config.toml
model = "image classifier"
norm = "rmsnorm"
bias = "none"
pooling = "class_token"
adamw_lr_other_params = 0.0018
Rows from block 4 of a small image classifier, named by matrix and row number. Rows with one number belong to one neuron. Each number is 200 + 40 x the weight over its row's rms, rounded and kept within 0 to 999. All counts start at 0. After the name is the row's rms in percent of the matrix's.
After each neuron's rows are labels from the 100 images, of 14976, where the neuron reaches its largest size: "top examples" is what is common among them. Only what is clearly more common there than usual is listed. The data: simulated stained blood smears.
# gate: MLP gate (model.blocks.4.mlp.gate.weight, 1024x384), inputs 154-230
# fc1: MLP up (model.blocks.4.mlp.fc1.weight, 1024x384), inputs 154-230
# fc2: MLP down (model.blocks.4.mlp.fc2.weight, 384x1024, transposed), outputs 154-230

gate.623,647,319,210,184,199,201,195,224,175,185,168,176,137,154,208,213,151,195,148,203,196,206,208,262,243,248,161,126,182,201,186,149,228,255,199,194,165,181,272,248,232,211,179,194,211,191,244,196,224,277,235,165,177,206,125,221,190,113,214,192,168,193,141,123,233,214,197,234,186,174,175,169,218,147,219,228,171,145
fc1.623,667,320,209,182,200,194,192,231,181,185,163,180,134,148,207,209,144,202,149,203,196,206,210,261,250,250,159,116,173,198,184,149,231,256,200,192,164,179,274,245,228,213,182,196,213,188,251,187,216,284,231,164,178,209,122,209,192,118,205,195,162,189,141,126,230,213,199,232,185,181,176,165,218,142,219,230,164,142
fc2.623,757,267,223,210,168,156,192,228,184,192,190,170,232,185,192,232,174,195,248,252,219,146,233,306,187,211,184,170,181,236,181,215,155,222,202,157,186,208,187,206,244,219,187,144,289,242,208,134,159,237,211,196,186,227,199,191,174,154,161,271,208,149,222,173,207,170,215,222,241,143,198,140,212,164,185,267,77,196
top examples: small spheres; two lobes with orange grains

gate.628,039,150,231,182,144,207,190,185,180,215,255,168,215,226,183,180,185,207,207,177,179,193,167,215,233,183,188,207,221,190,215,172,162,174,162,132,116,274,241,248,261,144,144,162,199,167,226,190,165,145,324,232,216,115,158,203,239,177,270,98,251,172,201,172,147,206,150,203,221,218,199,222,199,261,205,215,212,202
fc1.628,037,165,239,152,153,204,172,213,214,225,252,152,212,205,197,192,211,224,237,184,165,193,188,197,235,189,179,198,218,220,206,162,158,144,160,140,133,255,256,226,241,135,149,149,208,170,227,211,176,192,293,228,212,139,142,217,225,184,261,81,248,214,225,175,149,203,136,199,215,239,190,221,205,282,230,224,216,201
fc2.628,029,130,183,216,186,255,190,187,213,169,210,183,168,149,159,188,0,213,106,235,177,252,116,250,116,150,165,197,232,221,164,196,260,216,163,136,172,72,171,163,230,231,239,213,281,228,203,126,173,203,192,215,156,199,195,166,160,175,226,166,218,108,198,214,159,187,190,224,228,189,191,151,166,247,275,214,207,239
top examples: discs

gate.18,408,246,195,152,205,233,243,157,190,167,194,215,219,118,112,190,216,186,117,207,209,154,172,143,127,145,161,153,178,201,154,160,212,130,173,214,189,211,230,243,172,226,204,189,208,208,171,270,148,193,237,226,225,140,167,205,178,113,250,185,162,190,152,143,171,188,192,200,177,214,217,187,191,268,288,190,183,193
fc1.18,388,126,208,259,171,172,154,200,186,224,175,173,205,286,285,219,180,197,280,174,211,264,253,232,294,271,225,209,227,175,218,254,186,240,203,179,213,203,183,155,230,185,216,199,198,199,205,123,273,199,128,181,137,246,234,215,208,253,160,171,221,210,224,286,231,183,202,169,240,186,196,209,203,112,180,224,225,198
fc2.18,420,210,205,210,221,215,122,146,269,179,197,162,235,172,219,253,93,177,206,181,148,210,227,242,205,183,206,163,254,210,230,168,238,254,177,190,195,217,193,162,126,236,179,169,192,196,202,153,201,198,67,205,180,189,183,247,191,235,235,175,202,240,195,202,208,172,128,152,202,140,247,181,162,240,267,238,314,146
top examples: teardrops; kidney-shaped nucleus

gate.496,010,203,194,131,187,146,161,219,222,199,148,232,194,210,229,269,242,230,244,224,186,259,203,207,162,227,142,236,174,232,209,90,206,143,128,189,242,154,183,189,175,195,225,249,240,221,255,163,161,230,144,235,195,220,124,130,175,270,156,115,213,190,222,216,216,189,247,157,228,243,214,171,202,191,230,204,293,161
fc1.496,009,213,226,215,192,190,225,170,188,131,149,172,249,194,199,125,173,154,143,206,231,143,164,168,182,144,149,188,237,91,156,243,180,207,256,153,174,188,203,190,229,237,253,176,161,214,76,195,237,206,241,117,203,223,291,256,177,159,199,271,229,175,202,160,217,134,172,196,225,129,229,215,151,179,131,241,148,177
fc2.496,008,172,215,252,253,273,302,185,197,171,255,208,139,241,157,153,145,220,143,147,184,165,177,165,189,167,273,134,214,150,216,290,285,211,256,200,158,228,238,90,224,276,237,167,123,140,112,261,188,222,247,141,155,243,259,155,193,164,261,324,241,199,205,200,178,173,216,203,184,143,256,232,137,194,271,187,164,212
top examples: target cells; kidney-shaped nucleus

gate.67,016,220,212,134,162,177,187,161,290,178,159,225,223,188,236,163,206,120,192,203,279,192,179,186,250,200,154,217,197,183,237,197,199,226,188,233,276,263,202,233,139,213,193,153,271,161,207,180,220,180,313,187,172,172,226,228,138,132,162,277,245,166,188,298,218,181,200,178,200,179,179,229,226,212,177,224,199,262
fc1.67,016,219,225,136,166,168,193,153,300,189,159,237,226,187,252,155,194,126,184,198,277,201,185,189,237,201,174,218,204,189,242,196,183,238,195,245,285,273,201,227,144,215,183,146,261,172,192,191,209,153,307,185,175,169,228,224,163,132,163,300,236,171,197,297,224,184,199,178,191,182,188,217,226,216,187,222,190,281
fc2.67,015,184,209,129,104,278,153,195,195,194,180,205,159,247,234,193,275,238,178,242,268,216,139,226,207,168,224,298,199,186,222,192,201,239,151,202,239,218,236,257,144,207,152,143,266,157,213,188,121,176,262,189,136,176,226,194,194,150,89,235,196,223,230,207,263,173,179,188,191,169,192,152,189,203,152,173,182,241
top examples: ovals; crowded; no large cell

gate.664,072,216,203,197,186,208,167,199,221,123,190,159,208,240,204,231,178,230,186,205,226,141,216,220,197,157,185,231,198,162,190,205,203,172,175,164,135,173,203,95,288,184,183,187,237,207,123,228,183,245,166,225,224,149,256,224,176,194,236,233,240,203,272,217,183,191,210,159,238,142,171,262,188,237,230,228,139,258
fc1.664,073,185,198,157,160,155,243,175,206,258,175,246,198,156,204,129,233,133,222,207,188,259,182,180,173,212,190,174,183,222,218,173,212,235,215,257,291,243,142,327,135,227,237,226,166,204,288,175,230,193,221,187,199,248,179,139,223,196,147,192,132,191,108,198,224,231,204,230,132,249,266,131,205,152,200,192,283,115
fc2.664,078,246,208,237,253,171,160,165,219,261,121,208,192,166,288,157,50,188,238,273,209,210,200,222,170,258,204,157,157,132,222,243,159,223,250,262,218,245,164,109,253,233,199,203,263,214,275,219,278,224,258,161,287,216,228,142,193,225,201,308,219,200,178,193,240,246,183,204,136,198,280,251,254,178,188,194,165,171
top examples: discs; crowded

gate.220,033,219,218,150,183,175,183,177,301,186,151,221,221,177,243,158,178,106,185,204,277,194,197,194,245,200,134,231,183,188,235,200,184,211,198,228,284,265,197,209,131,215,189,134,270,176,210,192,238,179,308,173,159,178,223,211,127,142,167,281,241,188,198,310,227,188,207,180,218,183,176,229,211,211,194,223,182,270
fc1.220,033,188,177,237,234,242,213,221,107,200,250,191,179,223,148,251,219,284,215,198,151,182,208,203,175,204,269,180,210,218,146,204,215,171,213,154,117,159,199,176,237,182,189,247,126,224,199,211,167,249,99,220,229,208,183,187,250,257,234,140,154,211,182,79,176,198,205,224,208,213,223,181,174,203,216,165,244,118
fc2.220,029,210,180,275,275,121,244,179,213,225,215,194,254,156,167,214,117,164,214,176,120,178,252,179,210,239,175,99,219,223,202,206,194,177,252,192,170,180,173,129,237,191,253,250,132,246,186,198,277,237,129,208,272,226,181,211,226,258,283,178,205,179,195,190,131,225,217,229,211,225,212,260,213,197,249,225,228,162
top examples: ovals; crowded; no large cell

gate.573,023,153,171,228,189,124,181,196,134,211,274,169,111,163,140,147,153,220,179,181,151,129,208,200,166,190,188,147,156,207,223,278,198,193,240,193,154,155,173,269,233,236,166,271,139,175,183,168,257,184,109,201,194,231,212,223,247,236,251,104,247,183,229,146,147,257,192,180,194,206,192,136,218,139,118,186,222,141
fc1.573,024,217,223,183,236,271,229,190,265,181,121,218,274,243,247,251,274,199,180,222,208,245,187,207,248,185,210,239,230,191,192,120,176,219,145,183,220,240,238,149,234,187,219,124,258,214,176,229,130,169,246,187,195,159,166,196,169,150,141,313,153,200,194,229,276,136,239,256,178,207,212,238,172,254,257,176,200,266
fc2.573,019,160,256,215,134,199,171,191,274,205,181,282,238,164,202,162,128,192,203,203,212,260,222,290,198,267,125,222,206,184,274,164,249,268,148,207,207,247,176,250,267,147,233,195,211,222,253,172,193,168,196,242,204,215,222,231,304,263,110,284,209,171,215,216,251,186,237,292,138,209,202,224,198,223,280,159,287,217
top examples: teardrops; crowded; no large cell

gate.10,017,143,194,191,132,265,165,221,199,208,216,170,232,234,258,222,389,219,245,198,241,174,177,229,256,127,218,284,173,170,214,244,208,182,176,219,216,237,179,157,190,118,206,205,263,252,135,179,206,114,288,257,145,222,194,230,160,179,165,188,230,221,181,156,130,112,198,198,259,233,165,183,188,206,173,254,139,220
fc1.10,018,132,206,218,152,259,173,244,188,193,218,181,257,243,243,208,373,206,241,190,247,162,191,231,248,132,209,283,176,171,219,249,209,170,168,213,212,226,190,140,177,126,207,173,248,240,119,169,207,91,271,262,127,211,202,236,164,171,176,200,210,222,172,158,150,106,203,182,250,240,165,193,173,192,159,261,155,227
fc2.10,019,150,215,142,105,148,206,151,185,233,199,162,205,247,166,179,391,171,219,232,222,203,236,259,198,228,163,183,227,241,223,281,203,158,205,158,189,168,130,249,238,165,227,195,284,219,186,98,172,212,185,262,141,228,293,176,218,214,176,154,208,165,234,214,280,170,205,218,232,190,188,164,232,160,169,210,227,264
top examples: discs

gate.642,087,238,229,198,156,206,172,174,199,171,177,185,215,273,234,250,113,208,188,178,181,190,183,194,204,137,184,189,261,135,223,164,220,122,206,239,171,207,186,324,192,203,239,189,209,201,190,190,207,204,263,176,291,197,177,195,194,224,258,184,211,213,333,211,184,214,178,195,175,226,163,272,222,277,203,212,203,232
fc1.642,068,155,177,189,153,212,166,199,173,160,199,181,205,160,199,133,355,172,228,157,241,144,233,191,184,187,178,233,131,287,154,196,119,124,198,180,270,149,202,78,197,167,198,203,217,208,199,261,176,136,248,181,167,194,205,184,168,161,125,184,179,245,179,167,174,228,199,166,210,163,250,164,153,182,173,194,225,128
fc2.642,063,181,206,251,312,247,249,220,199,291,221,229,230,164,204,152,0,210,167,147,156,232,236,172,212,197,224,150,241,177,200,203,236,274,251,185,206,281,251,181,172,158,248,173,138,173,225,180,239,226,248,282,162,225,198,187,159,228,209,195,242,218,211,217,173,165,195,228,213,212,239,234,226,93,153,180,139,235
top examples: crowded; spiky cells; target cells

gate.196,010,226,256,239,220,247,168,198,244,168,185,214,218,260,192,258,266,275,206,209,211,176,240,210,173,200,214,244,199,195,188,168,214,231,216,206,131,206,184,115,279,162,178,197,202,148,177,253,211,209,218,189,222,193,173,186,167,194,206,236,164,220,247,241,227,180,208,157,271,114,205,268,158,249,207,178,171,204
fc1.196,009,182,238,246,210,242,182,248,222,140,146,201,294,294,160,239,164,292,261,192,207,188,266,206,206,204,229,265,191,178,173,162,261,200,195,214,193,176,237,147,300,174,221,220,218,200,110,203,196,204,199,251,182,225,178,218,188,209,210,173,180,222,213,181,209,218,239,194,279,198,183,221,154,258,206,205,128,163
fc2.196,009,169,205,204,219,240,235,208,180,167,271,187,225,234,136,265,121,247,173,149,188,173,193,197,222,125,190,249,237,198,216,222,253,227,187,151,193,169,190,254,206,225,203,199,155,193,105,219,134,192,179,224,161,194,200,295,227,171,231,167,210,223,191,196,179,144,223,200,196,218,123,177,179,284,148,229,220,234
top examples: discs

gate.258,046,246,176,174,172,186,162,232,288,199,225,254,166,184,223,287,218,224,279,163,163,184,218,198,186,274,193,257,201,233,233,119,181,174,98,216,246,258,181,213,218,136,183,265,215,212,279,192,186,216,183,251,221,166,119,95,210,223,125,127,200,245,207,216,209,262,245,143,256,275,221,213,245,239,254,184,275,219
fc1.258,043,136,197,239,191,250,255,180,169,212,201,157,220,176,163,95,184,169,140,221,223,189,206,198,267,121,194,141,222,139,199,289,209,225,314,183,142,189,218,224,178,186,198,127,149,168,141,211,209,233,261,186,180,217,266,303,188,147,242,262,231,193,154,191,227,176,183,278,182,169,171,207,207,166,80,196,149,205
fc2.258,038,204,219,220,199,258,252,178,193,192,223,200,148,286,186,162,122,272,169,109,188,194,198,184,177,191,288,126,180,150,292,264,270,246,227,205,189,218,225,151,212,294,226,138,165,154,105,196,177,200,147,164,180,256,257,136,246,198,213,315,222,241,235,171,188,178,244,186,172,173,211,183,132,187,255,199,174,197
top examples: target cells; kidney-shaped nucleus

gate.290,015,175,170,227,189,152,225,237,136,246,275,199,106,189,186,135,160,191,204,156,171,133,202,194,171,220,192,143,179,179,226,274,206,156,238,187,183,173,180,270,234,250,172,248,136,150,217,156,276,200,131,176,198,233,244,216,244,245,300,101,258,175,241,194,126,257,203,193,205,227,176,162,232,124,103,211,202,135
fc1.290,015,219,240,182,229,247,191,166,270,162,111,213,279,228,210,270,235,229,177,249,208,269,209,202,238,176,205,248,205,213,176,110,184,245,168,203,231,224,229,133,185,163,224,149,261,252,165,246,142,192,240,212,191,164,163,190,161,154,113,302,158,219,180,201,285,125,214,212,191,175,211,241,163,285,289,186,195,284
fc2.290,012,171,231,194,124,219,216,194,260,223,202,297,214,176,215,158,136,190,184,226,222,274,225,276,187,228,150,230,243,204,267,157,233,273,130,210,220,239,182,296,232,144,247,174,202,236,256,181,167,189,236,252,214,206,233,233,269,264,133,278,218,154,217,234,254,170,212,263,139,208,208,232,206,215,262,190,278,207
top examples: teardrops; crowded

gate.602,020,216,208,156,193,173,151,201,221,217,173,237,171,202,204,278,212,242,246,178,188,270,208,219,187,275,193,218,175,274,212,98,210,169,94,210,227,181,181,179,205,182,182,256,248,228,290,164,166,213,126,266,167,207,132,119,222,256,142,93,189,223,227,210,184,211,266,159,200,244,168,191,219,231,257,201,215,203
fc1.602,020,225,205,163,198,177,160,215,240,213,162,239,183,197,207,257,231,243,252,179,172,249,219,215,198,276,203,205,162,284,220,115,191,177,109,204,243,197,185,183,150,189,189,242,237,239,305,168,191,248,119,259,161,231,134,139,214,236,136,93,172,244,235,235,201,214,261,166,202,251,174,192,219,207,247,201,230,182
fc2.602,019,190,187,166,187,135,144,193,176,236,175,188,225,133,230,244,267,157,250,245,206,236,222,229,208,216,119,264,234,274,158,105,125,188,154,212,205,192,164,271,176,111,203,264,251,270,303,196,225,198,204,252,187,177,134,253,178,228,138,72,153,187,179,203,223,219,164,147,193,284,155,184,272,191,184,214,251,179
top examples: target cells; kidney-shaped nucleus

gate.652,150,270,219,164,150,157,223,260,187,219,204,182,201,165,207,137,370,170,255,254,196,176,228,190,200,251,174,191,97,158,229,223,261,241,224,179,204,226,257,185,196,219,216,157,205,200,150,159,175,201,220,257,159,222,226,208,159,212,168,211,286,119,235,226,179,175,183,225,233,268,203,227,157,147,136,216,181,215
fc1.652,143,249,204,202,135,220,243,265,163,178,197,214,184,161,265,127,349,160,236,158,165,160,258,197,146,242,181,181,119,175,250,195,168,243,177,236,189,197,291,105,181,240,183,164,227,166,115,234,166,126,166,222,207,196,174,203,225,151,148,220,197,166,195,217,204,257,185,221,200,212,170,210,152,176,138,194,153,185
fc2.652,143,188,218,233,187,266,180,180,129,240,224,205,202,229,154,229,508,224,187,153,202,165,173,183,197,232,233,168,300,198,233,161,197,188,232,230,207,184,186,245,252,229,196,195,185,120,272,163,194,217,207,187,167,173,183,156,214,212,276,148,179,233,181,183,259,194,177,217,225,168,193,286,171,257,189,195,252,198
top examples: teardrops

gate.393,120,229,171,159,211,162,218,214,163,170,179,169,239,195,179,168,201,206,151,218,200,213,157,226,160,142,157,226,204,122,204,196,256,238,220,180,204,118,146,283,174,311,210,302,242,218,246,246,172,276,225,235,200,232,224,178,260,290,254,177,207,173,207,209,133,227,140,212,121,217,223,167,238,216,170,228,191,141
fc1.393,125,189,204,233,179,206,164,179,173,198,234,243,226,254,248,210,152,199,283,192,219,215,163,204,302,213,180,258,209,210,217,272,194,151,262,172,193,193,172,272,338,149,205,235,205,235,225,144,243,135,251,153,205,214,216,196,195,237,221,200,267,195,193,178,290,243,244,219,222,259,193,252,171,73,147,223,319,183
fc2.393,100,183,189,237,224,128,147,182,170,215,166,165,235,132,247,199,0,199,220,116,168,166,201,163,147,167,187,239,178,178,228,211,188,204,196,188,155,196,162,195,225,244,220,201,249,225,178,271,199,169,142,159,249,216,215,175,227,248,214,193,177,192,163,193,208,183,166,158,184,187,232,176,261,210,217,233,98,144
top examples: teardrops; band-shaped nucleus

gate.307,039,144,183,171,178,233,196,204,192,171,245,209,178,202,199,194,181,264,240,244,191,141,162,165,228,197,172,232,196,195,194,188,205,170,149,128,103,255,237,223,258,160,151,187,219,171,189,220,209,159,279,186,164,171,129,273,230,134,243,177,211,206,188,160,180,170,177,161,243,208,153,276,181,268,139,224,216,257
fc1.307,038,236,218,229,238,187,217,223,192,230,151,196,220,188,200,218,234,134,166,161,219,235,236,233,166,214,197,170,189,229,203,196,202,233,256,272,288,167,186,187,147,231,231,195,175,213,193,180,185,224,150,203,210,239,251,149,165,240,158,236,191,217,215,261,235,234,240,241,171,203,230,153,241,135,250,178,191,124
fc2.307,036,277,221,189,236,170,213,172,217,233,204,209,209,133,267,184,177,162,270,192,214,186,207,156,262,226,224,168,241,171,224,243,151,181,246,258,201,288,239,231,161,189,169,159,87,202,248,244,257,230,186,175,301,157,146,207,164,220,204,248,215,225,219,183,209,240,167,174,135,210,280,277,238,172,152,104,175,127
top examples: discs

gate.39,024,209,211,222,200,255,171,200,211,118,187,197,226,234,164,250,196,258,231,222,218,159,215,213,173,165,193,253,197,183,192,198,216,195,191,160,131,159,229,90,307,177,180,207,212,200,105,237,177,229,190,222,221,187,213,238,184,185,254,218,217,232,235,215,186,175,239,160,282,158,155,238,173,277,199,201,130,264
fc1.39,025,196,189,151,186,127,226,182,192,279,201,207,175,177,229,137,206,108,170,187,194,241,178,188,202,209,185,153,192,214,210,190,182,198,206,229,270,248,151,326,97,227,228,191,188,208,273,167,212,177,207,173,182,208,185,144,203,211,150,176,162,178,155,203,214,229,170,234,122,247,264,158,222,125,210,214,282,134
fc2.39,024,248,204,229,258,146,172,163,227,281,137,216,194,146,282,145,98,166,233,250,199,222,217,210,157,257,210,145,172,144,190,241,153,208,242,274,237,243,170,109,217,231,199,203,223,225,290,235,301,230,244,161,286,209,208,121,172,239,201,269,203,192,201,195,216,247,173,206,130,202,307,245,246,161,214,181,174,165
top examples: discs; crowded

gate.401,078,146,233,226,267,271,202,213,136,221,180,150,166,260,188,227,110,257,197,160,198,227,232,215,191,211,243,167,243,173,188,176,160,215,151,179,147,250,213,215,132,274,217,161,237,254,201,231,204,196,167,283,165,234,124,163,239,58,195,141,146,273,252,171,199,224,223,170,210,180,214,229,102,194,197,222,243,143
fc1.401,074,245,174,171,98,84,212,173,252,188,212,245,242,157,222,185,285,157,228,255,197,168,151,183,198,187,146,250,174,239,241,232,243,200,244,223,280,142,160,241,226,138,179,249,165,130,208,168,206,178,234,100,228,174,284,217,165,329,231,298,228,118,165,245,210,214,173,207,179,203,194,173,284,200,216,168,143,264
fc2.401,076,226,169,233,190,201,154,193,217,205,234,226,180,217,255,210,0,211,196,164,243,238,157,133,303,262,214,160,254,230,208,220,200,172,185,217,171,235,273,235,240,212,194,188,177,167,292,196,224,215,183,282,240,180,147,249,216,213,164,199,216,187,290,231,208,198,231,266,132,179,177,343,259,168,162,145,91,237
top examples: crowded; target cells; kidney-shaped nucleus; large cell: round nucleus

gate.173,013,215,209,156,186,154,239,203,162,149,202,190,167,181,161,169,291,124,176,237,184,152,181,189,147,153,211,229,150,208,161,197,205,128,203,189,160,201,151,277,222,217,180,250,205,226,170,237,124,186,169,169,206,188,189,141,193,183,233,234,150,197,147,166,156,261,171,255,128,224,172,194,214,242,243,168,117,232
fc1.173,014,210,209,170,193,131,242,201,142,159,186,165,166,181,162,172,274,136,195,235,175,168,170,214,132,167,202,235,159,184,165,203,206,133,202,197,159,199,184,291,262,202,192,239,185,209,163,238,109,201,154,178,229,181,196,174,181,194,253,236,152,179,150,187,132,282,172,297,160,223,172,196,205,255,234,158,121,212
fc2.173,014,188,183,141,216,214,259,163,162,191,208,223,149,228,189,160,268,205,157,234,264,224,219,210,247,217,217,192,228,173,169,242,223,114,233,165,169,232,236,214,169,200,190,237,130,196,176,238,256,277,240,158,179,145,205,129,206,127,206,215,181,219,206,219,248,186,224,218,217,263,181,239,197,189,147,149,192,179
top examples: crescents

gate.449,039,210,270,211,244,190,189,184,200,200,209,197,302,250,170,195,148,150,188,227,210,296,226,205,193,255,122,178,208,238,152,205,181,153,261,264,181,148,187,158,167,245,166,201,215,254,210,231,191,170,138,172,113,143,216,206,190,258,213,247,230,173,149,215,248,189,223,228,197,196,256,155,232,276,274,170,262,152
fc1.449,042,204,113,191,153,202,228,184,199,189,170,211,92,182,240,206,252,241,196,171,206,140,169,183,207,143,260,202,200,159,215,219,222,255,158,129,220,227,203,251,213,170,236,170,183,150,172,194,181,249,239,220,250,219,161,209,174,135,205,168,161,195,261,195,142,204,187,154,164,180,159,258,165,122,157,220,110,226
fc2.449,045,188,200,225,198,231,162,142,235,211,200,201,174,202,147,269,237,220,179,169,232,237,172,202,175,177,128,92,179,192,202,147,156,259,215,179,183,215,182,193,159,206,180,201,213,198,231,203,168,222,166,183,215,145,140,147,275,276,211,206,175,288,179,179,222,135,174,166,210,195,213,177,220,186,265,158,252,220
top examples: crowded; band-shaped nucleus; discs

gate.469,015,207,225,150,162,202,198,165,279,176,138,210,233,203,246,156,224,142,194,211,284,218,200,190,273,205,156,251,174,185,220,192,196,244,186,229,254,267,196,189,144,224,200,165,268,171,212,181,219,151,307,175,154,210,208,201,164,104,150,283,241,177,175,274,224,197,216,156,220,186,162,216,210,209,177,217,154,251
fc1.469,015,182,180,269,228,247,202,242,119,194,229,165,191,222,154,245,216,278,223,203,132,201,227,200,153,196,215,172,170,218,154,189,228,175,185,139,94,129,224,174,277,178,218,254,148,213,218,203,177,256,104,235,215,227,167,191,235,267,224,115,148,223,190,94,176,224,220,212,230,222,217,169,170,194,219,147,221,118
fc2.469,013,221,192,287,296,130,248,229,200,183,224,192,240,162,166,229,108,190,211,166,129,185,258,179,199,232,171,120,211,200,179,207,204,171,254,182,151,182,184,157,270,188,249,255,109,243,172,204,264,226,120,212,256,227,172,224,216,228,305,167,223,189,165,185,126,221,227,225,205,238,203,234,195,205,237,230,197,156
top examples: ovals; crowded

gate.503,029,155,183,205,125,271,158,196,203,146,238,147,201,207,249,166,240,241,239,219,223,161,173,217,224,114,190,251,204,136,184,224,207,165,189,139,124,199,213,159,250,129,163,177,238,222,158,207,170,188,275,244,187,182,204,270,199,179,256,218,248,204,219,155,128,186,193,179,216,213,162,165,198,248,166,242,178,254
fc1.503,028,251,222,174,276,123,238,201,214,258,156,259,214,187,151,233,173,145,168,196,183,245,224,184,170,273,191,142,187,259,221,161,198,275,210,259,285,215,172,231,164,257,234,228,172,181,259,197,242,240,152,139,219,220,189,114,200,228,143,196,167,204,180,241,270,224,217,223,193,207,249,228,215,157,248,153,234,143
fc2.503,028,294,200,212,264,190,188,190,221,217,159,226,224,132,271,180,118,168,229,202,198,177,185,153,211,208,218,189,198,143,203,192,163,241,228,277,215,261,232,200,139,202,161,223,111,222,260,322,251,230,239,153,313,158,154,202,204,224,234,272,199,237,187,193,191,278,168,206,117,223,269,235,210,215,214,201,190,122
top examples: discs

gate.673,017,154,216,157,229,233,252,198,155,182,210,185,204,223,186,277,257,162,156,205,185,156,200,216,245,146,214,253,239,227,136,186,173,170,191,196,165,246,184,259,227,140,179,155,126,237,147,119,203,184,108,211,156,227,171,240,254,147,199,262,182,170,185,270,200,131,180,254,269,188,183,193,209,147,158,200,189,189
fc1.673,017,141,224,168,226,227,248,213,151,182,207,175,197,231,202,283,247,171,155,192,181,157,183,211,226,159,211,272,230,223,139,176,174,160,175,194,166,254,202,263,229,133,180,152,138,226,151,120,207,175,115,210,152,225,161,256,256,138,188,237,183,174,176,267,217,130,193,259,258,205,190,192,202,136,162,202,208,187
fc2.673,016,196,213,186,223,252,220,219,146,193,175,138,163,172,191,291,180,201,154,100,223,188,205,230,252,185,216,213,214,244,162,162,206,123,151,214,178,222,259,235,178,128,200,186,134,257,140,149,208,186,117,251,141,197,212,219,221,117,148,165,174,252,173,215,278,106,198,249,253,172,226,252,160,150,176,220,200,174
top examples: small spheres; crowded

gate.189,049,222,231,156,182,160,184,189,299,200,146,208,221,182,242,159,171,100,189,211,262,208,192,188,229,202,118,215,185,183,236,191,185,220,187,235,279,239,210,205,157,226,205,136,272,186,214,183,249,171,300,168,163,184,213,191,126,134,169,260,245,189,191,314,242,193,199,173,213,189,159,235,204,186,190,226,156,283
fc1.189,051,186,170,242,218,244,207,211,103,203,234,191,187,217,135,260,226,291,213,202,150,178,206,209,169,193,265,182,203,218,162,204,224,183,201,159,120,168,208,186,227,174,185,269,132,210,192,214,156,239,123,231,239,219,189,208,259,260,234,127,150,218,182,70,169,195,200,229,208,216,237,175,191,233,217,172,249,118
fc2.189,044,210,180,275,273,122,241,169,215,234,215,193,280,162,178,206,94,142,211,183,127,193,265,179,220,234,172,102,227,208,210,206,200,185,265,192,172,185,168,126,216,180,259,254,137,236,183,205,292,236,128,210,271,216,186,219,221,260,286,196,206,175,195,201,132,220,209,228,203,219,218,265,217,193,235,223,221,165
top examples: ovals; crowded

gate.355,078,229,210,269,176,191,207,287,224,257,139,190,151,190,218,168,263,176,279,180,165,208,228,232,183,250,212,227,205,184,222,165,238,216,162,248,212,240,234,278,223,190,273,158,211,188,201,211,290,230,246,183,214,173,167,108,153,229,153,186,243,237,141,206,160,237,161,190,155,226,268,226,178,157,180,186,217,158
fc1.355,082,175,193,131,225,163,175,132,165,195,274,207,204,180,186,203,121,184,169,228,227,205,214,173,202,148,193,151,169,250,181,255,126,194,246,153,195,166,170,127,186,210,117,226,203,221,204,206,121,165,149,217,201,229,230,304,228,190,231,204,150,188,251,203,232,174,251,225,236,202,137,166,258,225,224,210,189,234
fc2.355,074,206,187,224,122,203,131,180,178,156,229,210,231,199,199,141,120,166,211,189,229,264,227,167,173,181,208,173,200,150,193,260,190,228,263,151,193,75,196,148,245,211,220,241,255,168,197,158,236,244,170,278,236,234,236,228,203,287,224,200,220,162,249,191,263,243,177,210,194,186,166,188,245,223,211,173,162,183
top examples: crescents

gate.200,021,186,137,220,182,207,179,172,153,216,244,200,136,152,165,141,241,178,175,217,145,118,214,180,172,242,168,150,205,172,162,283,206,193,255,207,169,115,197,249,202,211,196,302,180,173,228,161,299,201,147,220,194,202,222,196,211,254,253,160,237,190,232,162,143,232,173,150,202,185,234,186,195,121,76,174,252,144
fc1.200,022,204,195,223,147,82,229,199,184,246,266,173,127,165,163,170,114,169,236,172,193,149,211,227,116,184,228,159,137,247,256,237,212,202,262,219,187,239,176,210,194,226,149,181,185,154,199,179,238,205,117,192,233,225,255,192,239,190,266,103,196,217,239,175,156,270,203,189,208,227,195,151,245,196,176,172,175,189
fc2.200,016,287,156,215,227,198,164,207,137,166,242,142,185,227,192,205,356,205,216,217,174,137,203,74,221,142,276,150,198,214,154,232,113,155,234,196,186,142,207,165,162,279,174,226,227,161,171,220,229,190,183,187,201,163,161,163,170,161,268,87,160,203,183,152,172,226,195,125,228,214,208,144,197,228,134,207,139,208
top examples: teardrops; crowded; no large cell